From a checkpoint of a small model that predicts nearness at each pixel.
Data: 145000 training examples, 6.4 epochs.
Rows from block 8, named by matrix and row number. Rows with one number belong to one channel. Each number is 200 + 30 x the weight over its row's rms, rounded and kept within 0 to 999. All counts start at 0. After the name is the row's rms in percent of the matrix's.
# convs0: first 3x3 conv (model.blocks.8.convs.0.weight, 160x160x3x3), inputs 55-65, a 3x3 kernel for each
# convs1: second 3x3 conv (model.blocks.8.convs.1.weight, 160x160x3x3, transposed), outputs 55-65, a 3x3 kernel for each
convs0.80,103,219,174,239,207,190,208,224,198,208,195,200,174,187,196,162,183,194,192,232,189,231,186,184,230,170,200,171,220,234,153,195,217,180,230,151,161,206,186,129,224,183,224,190,210,180,169,134,200,203,167,181,207,199,230,208,201,201,163,181,223,256,244,229,168,150,235,152,149,190,211,180,186,204,206,213,183,171,199,206,200,201,158,196,248,242,244,246,229,246,280,228,171,228,203,174,216,201,234,204
convs1.80,106,199,197,176,200,214,195,189,209,171,184,220,244,237,248,225,191,191,213,193,226,203,236,261,237,158,174,231,242,210,205,238,242,222,179,162,122,201,185,146,184,181,144,161,147,232,174,194,207,229,238,189,146,163,124,232,226,194,188,188,224,216,208,202,175,256,214,189,212,238,216,223,280,221,200,230,170,209,200,179,212,182,165,162,171,168,173,162,176,180,194,190,181,193,200,198,267,160,100,204
convs0.81,098,190,129,154,190,192,185,208,220,236,241,275,258,239,266,265,183,188,213,229,220,251,224,213,221,180,235,216,206,229,226,227,200,200,197,164,138,197,262,256,170,188,182,162,149,136,256,231,200,235,208,180,169,209,232,195,226,247,188,206,192,200,242,189,213,194,168,158,210,195,258,180,186,186,212,219,166,166,164,184,195,178,215,215,243,188,215,212,218,209,218,182,167,188,228,198,220,181,229,213
convs1.81,085,134,192,212,187,194,214,204,192,219,163,215,226,187,158,186,172,186,213,207,199,220,158,161,202,197,190,191,226,189,225,193,211,212,225,203,178,244,249,233,191,200,195,194,166,187,221,184,205,184,166,157,228,190,198,216,199,218,234,197,226,210,177,187,198,149,142,190,194,234,183,219,228,246,229,164,224,216,212,174,170,162,191,192,190,183,191,182,173,193,197,203,156,209,172,123,206,278,270,185
convs0.82,100,188,199,207,199,241,241,158,185,233,202,183,206,234,194,207,216,218,178,215,215,218,192,208,232,210,217,195,176,198,185,186,196,207,173,177,206,204,233,218,149,200,247,216,242,181,233,229,275,211,194,237,151,198,233,215,193,205,161,164,187,200,166,149,168,236,221,202,206,170,206,176,230,186,173,206,241,201,243,220,208,195,183,187,196,202,211,207,249,227,203,242,233,206,220,195,197,189,210,215
convs1.82,124,188,180,209,162,185,192,222,212,250,185,179,205,207,201,231,198,248,243,182,229,219,185,202,177,147,174,172,262,219,208,202,181,193,184,198,151,184,192,220,180,222,229,204,211,192,199,220,212,211,208,177,207,190,186,195,154,137,150,129,169,134,165,202,172,217,173,205,168,190,188,194,237,190,163,163,220,187,189,223,211,241,208,176,178,210,205,217,174,176,222,177,168,173,180,170,198,154,169,202
convs0.83,097,250,202,180,289,194,198,217,182,193,181,233,217,256,233,207,222,198,172,169,189,175,192,164,190,211,218,177,159,148,213,203,187,201,236,160,199,227,222,176,211,224,187,133,99,169,200,183,216,199,171,208,191,222,211,218,191,198,173,179,226,201,170,190,199,129,198,271,210,183,235,251,247,204,214,223,178,167,228,227,240,250,199,197,195,175,165,204,208,196,188,226,231,205,221,202,188,218,198,191
convs1.83,088,180,146,139,195,148,176,256,207,171,249,212,212,190,167,147,182,222,186,178,155,140,220,141,180,214,225,250,233,220,221,186,202,220,170,198,199,268,282,257,225,232,193,181,154,177,215,190,176,203,219,223,193,226,287,213,211,176,213,196,175,235,216,162,128,137,155,207,187,131,246,211,202,187,188,163,187,184,160,180,184,183,215,183,181,207,205,186,248,280,225,175,189,186,199,209,194,216,191,175
convs0.84,100,174,163,247,135,219,268,137,191,244,205,185,209,215,247,235,192,202,216,191,184,206,181,189,185,184,181,199,211,182,163,204,218,204,225,213,188,180,168,240,196,192,217,174,188,122,234,218,189,161,174,170,140,158,210,264,218,180,229,214,178,175,192,229,158,171,260,248,224,255,226,196,175,147,228,227,210,210,220,212,195,222,183,189,256,146,203,244,181,217,243,170,216,145,190,193,119,163,195,165
convs1.84,098,164,221,213,166,204,184,164,170,155,208,222,255,203,169,183,134,149,175,246,255,157,274,234,229,209,260,232,211,173,178,210,169,195,178,189,195,244,224,202,232,200,211,224,200,218,229,216,184,230,207,204,198,235,224,186,177,198,210,210,207,204,155,154,202,178,206,165,184,164,183,233,156,198,205,169,153,188,179,197,191,199,184,199,175,250,227,166,222,204,205,162,211,218,176,222,207,217,234,214
convs0.85,102,225,191,197,182,186,232,231,229,212,170,203,254,189,197,182,190,182,225,184,194,164,229,199,199,194,189,222,206,223,231,229,204,192,200,223,224,209,245,223,215,200,148,153,184,209,166,169,161,157,185,234,193,194,218,219,216,168,210,205,193,215,213,232,199,127,203,215,199,180,176,221,203,218,255,231,200,215,175,190,203,210,169,191,235,230,210,201,199,218,218,219,207,163,169,181,219,166,180,212
convs1.85,112,171,202,172,211,242,226,228,198,200,165,216,200,198,204,169,183,167,175,200,268,250,250,235,211,197,207,210,198,209,176,204,178,197,171,169,227,188,200,222,221,188,174,209,200,215,225,221,208,191,208,228,234,215,224,224,238,217,204,233,196,220,243,203,159,179,207,184,199,178,188,245,156,195,208,200,216,193,165,168,161,209,219,216,199,223,193,208,177,194,173,221,216,226,188,193,195,207,211,177
convs0.86,093,178,167,245,199,179,224,216,182,159,164,149,181,221,169,152,186,209,173,187,223,202,228,198,199,172,165,181,182,215,225,146,162,186,147,200,207,163,160,193,211,217,220,188,169,116,160,154,154,260,165,145,193,199,163,184,217,195,198,230,223,192,168,160,177,192,211,215,182,183,240,205,224,217,169,168,220,220,175,197,179,188,201,183,171,183,167,149,184,169,203,178,160,191,194,193,216,195,156,176
convs1.86,096,205,165,194,238,221,214,192,208,203,222,183,168,243,168,160,207,196,191,157,218,224,223,245,247,241,222,215,220,240,321,243,285,291,249,233,232,203,200,209,228,195,212,225,199,185,179,208,209,219,242,229,257,225,210,270,197,225,159,171,232,235,231,204,211,185,177,194,257,218,172,167,214,212,213,183,227,237,152,225,200,188,257,233,243,172,166,149,239,207,160,189,211,203,205,224,172,141,184,173
convs0.87,098,191,144,164,235,188,196,179,211,239,187,219,244,226,222,217,195,207,216,186,193,173,190,186,184,185,193,196,229,163,177,194,185,241,201,223,196,179,181,168,214,212,221,233,212,227,255,192,162,168,193,206,208,189,206,165,151,168,245,171,174,194,164,155,253,209,190,193,193,194,226,179,163,232,184,173,240,251,203,184,163,122,190,164,197,179,177,234,195,201,201,190,174,196,131,195,216,178,203,207
convs1.87,109,212,166,248,205,196,270,143,177,209,203,196,173,164,204,175,163,186,220,163,144,116,174,226,266,168,216,228,219,230,199,193,173,138,168,154,194,180,218,188,269,234,194,246,181,174,222,196,205,264,195,218,228,218,220,233,227,213,219,220,209,232,236,214,247,207,178,199,232,200,171,176,179,296,221,141,216,176,172,201,207,183,214,181,175,250,224,180,251,193,224,171,183,214,186,221,192,203,251,196
convs0.88,099,158,182,202,160,161,211,168,142,169,194,190,178,208,208,176,216,202,196,215,225,204,187,167,199,199,165,201,211,204,186,171,163,215,254,214,186,244,222,208,227,204,250,187,175,141,208,221,263,131,184,222,171,179,211,208,194,245,207,187,227,224,182,233,190,237,267,210,191,191,204,200,196,190,180,198,130,155,213,162,164,133,251,249,260,221,204,199,172,128,140,131,190,184,142,175,193,207,158,194
convs1.88,107,222,178,190,251,214,207,240,278,246,208,234,208,184,241,242,186,207,207,201,203,220,175,198,201,177,181,240,229,221,173,221,228,203,213,228,267,262,226,210,212,200,191,189,140,161,234,209,228,188,164,156,223,235,227,212,195,226,171,199,250,193,174,222,213,201,211,215,212,204,180,179,224,253,233,263,213,188,222,227,206,202,172,172,158,160,187,182,210,189,217,222,217,186,204,191,203,188,170,202
convs0.89,099,153,140,138,195,178,165,197,218,197,206,172,178,213,184,155,183,169,183,159,159,139,175,227,249,190,192,204,133,173,189,198,182,179,228,202,97,180,184,183,248,196,198,198,178,160,152,158,134,160,182,199,183,144,179,236,198,188,215,211,199,173,175,180,220,233,167,172,202,172,183,187,194,176,203,175,189,180,182,216,202,146,217,218,199,110,151,171,179,196,193,212,216,195,218,237,198,198,190,172
convs1.89,098,191,215,220,177,187,184,198,188,218,155,145,142,198,234,241,196,179,157,295,259,257,201,165,173,126,111,167,316,252,195,194,212,210,254,257,238,204,180,178,206,207,166,196,164,194,234,232,233,198,205,265,258,236,233,227,226,269,201,160,181,184,170,169,196,211,206,163,244,176,261,226,193,199,182,209,196,218,187,212,224,238,193,198,221,206,171,166,228,218,237,215,260,248,218,255,250,156,238,206
convs0.90,100,186,185,197,201,194,182,201,180,171,169,157,227,148,159,215,181,177,161,243,172,203,200,196,205,134,192,160,157,201,179,192,192,154,216,114,172,156,120,175,221,160,183,193,214,198,213,196,222,139,248,249,166,236,199,208,208,180,183,195,228,243,275,258,185,164,220,262,190,224,237,218,183,208,228,219,242,209,216,227,206,179,224,272,262,188,213,199,116,148,180,166,163,187,206,208,201,243,196,213
convs1.90,101,204,211,233,223,215,206,168,194,180,239,198,197,178,223,219,213,196,200,199,241,206,179,175,190,227,201,197,216,214,220,214,248,202,138,163,175,220,172,214,199,207,194,218,223,217,225,189,191,202,163,198,161,185,159,178,193,213,186,180,217,220,245,186,179,160,173,154,121,187,217,219,212,223,215,203,185,219,194,174,203,179,179,212,246,220,233,237,133,135,154,222,176,197,203,169,195,193,215,224
convs0.91,098,190,173,164,231,213,192,179,191,215,229,192,193,171,185,201,192,219,230,228,218,225,264,227,205,223,215,197,167,133,175,211,194,175,203,227,240,131,153,151,188,233,191,186,205,268,206,221,196,262,212,210,225,204,170,198,214,248,221,237,184,186,211,203,206,184,196,162,214,244,179,208,181,164,175,194,219,208,184,186,243,194,220,191,228,200,215,218,173,180,176,186,161,179,228,237,241,213,262,222
convs1.91,106,229,225,223,258,219,236,252,213,206,152,133,158,194,219,230,236,208,209,209,157,229,173,168,197,186,156,214,133,143,189,211,223,200,225,244,221,168,181,205,211,206,168,209,197,224,236,249,222,158,177,179,224,189,222,194,166,223,144,161,203,170,198,231,151,169,168,222,211,215,221,214,231,191,188,228,185,177,206,168,190,208,205,209,182,169,145,152,129,149,173,207,231,191,175,143,136,233,261,232
convs0.92,103,139,192,187,246,213,191,214,167,156,254,183,182,195,164,197,248,186,209,181,237,244,168,202,205,210,181,201,181,206,213,215,195,188,215,217,217,191,197,199,193,196,204,167,182,214,185,175,224,227,135,167,220,181,206,217,190,187,188,170,209,207,153,198,160,178,165,227,196,145,139,183,196,206,212,194,189,220,212,188,182,201,196,172,145,222,176,179,184,188,206,145,165,245,184,140,230,235,182,216
convs1.92,100,135,233,229,146,167,233,178,148,200,186,186,172,194,125,184,241,231,199,237,212,190,209,204,229,198,191,190,220,198,166,192,192,174,186,162,178,202,259,173,216,201,169,232,159,186,242,222,234,215,191,178,231,194,179,191,200,173,233,185,171,214,184,207,214,187,166,228,198,183,178,196,166,191,180,179,224,179,183,238,200,212,198,178,162,201,201,243,198,202,175,226,151,178,294,120,149,219,231,140
convs0.93,101,181,185,188,214,237,172,139,176,162,181,184,199,199,230,261,200,204,206,182,184,172,223,199,245,182,206,194,181,198,234,276,283,216,245,228,210,188,113,143,211,201,171,204,282,183,168,183,212,184,162,230,203,189,163,233,214,210,213,219,175,218,232,183,201,170,219,191,270,224,174,137,198,155,161,186,197,188,179,205,238,247,201,225,268,184,188,191,161,171,204,228,228,195,180,193,207,192,215,247
convs1.93,092,233,200,184,179,221,193,137,200,152,165,185,170,211,201,216,276,264,212,172,155,192,169,199,156,217,205,186,156,137,120,147,131,135,252,196,225,189,179,174,214,201,193,193,201,258,221,200,191,214,210,262,304,264,204,223,205,177,194,165,201,184,195,174,197,178,210,182,218,227,185,192,226,159,157,209,189,247,247,234,235,196,196,211,200,278,243,220,203,204,172,210,178,208,240,154,217,195,168,185
convs0.94,096,206,167,224,187,190,248,220,206,239,205,240,202,176,175,171,188,185,190,201,219,217,186,163,207,221,171,164,189,199,153,183,188,180,184,166,186,252,263,224,248,190,230,193,189,248,203,200,172,206,182,246,241,197,205,197,217,234,203,171,201,219,234,220,190,172,239,190,201,238,177,195,226,167,205,174,203,158,164,205,192,200,196,231,222,176,208,212,144,193,208,224,191,189,228,129,167,212,137,173
convs1.94,099,227,222,183,201,199,222,211,193,224,182,160,151,207,180,165,170,144,149,232,232,204,249,281,265,215,225,219,250,193,249,205,188,197,233,224,224,210,187,222,169,163,183,152,176,188,200,216,172,213,225,181,209,222,194,239,220,183,260,222,187,216,210,187,203,195,186,167,195,202,178,259,251,190,202,168,229,220,206,196,213,211,241,214,235,249,182,187,171,144,148,197,194,174,195,219,195,190,214,209
convs0.95,097,217,185,133,213,223,159,194,199,171,185,224,228,201,205,189,195,185,178,214,215,181,204,202,205,195,193,197,225,242,190,181,216,223,169,200,208,165,183,171,217,207,209,193,200,181,195,174,168,194,232,207,198,169,206,220,206,190,203,230,216,167,186,199,188,240,132,191,203,230,174,232,232,181,207,228,161,190,198,207,230,183,210,206,176,179,218,243,255,241,222,218,157,232,255,182,194,162,175,195
convs1.95,092,161,234,217,179,223,183,181,261,172,199,205,182,193,229,200,183,160,178,204,181,216,248,167,195,212,232,231,236,254,231,182,197,218,190,163,202,230,260,224,215,213,238,192,239,227,234,211,190,275,186,168,229,222,219,226,248,226,200,168,185,241,213,197,155,182,245,197,168,178,203,250,258,235,194,175,226,204,235,218,184,186,170,198,212,237,201,205,239,228,192,205,213,201,210,188,138,157,160,186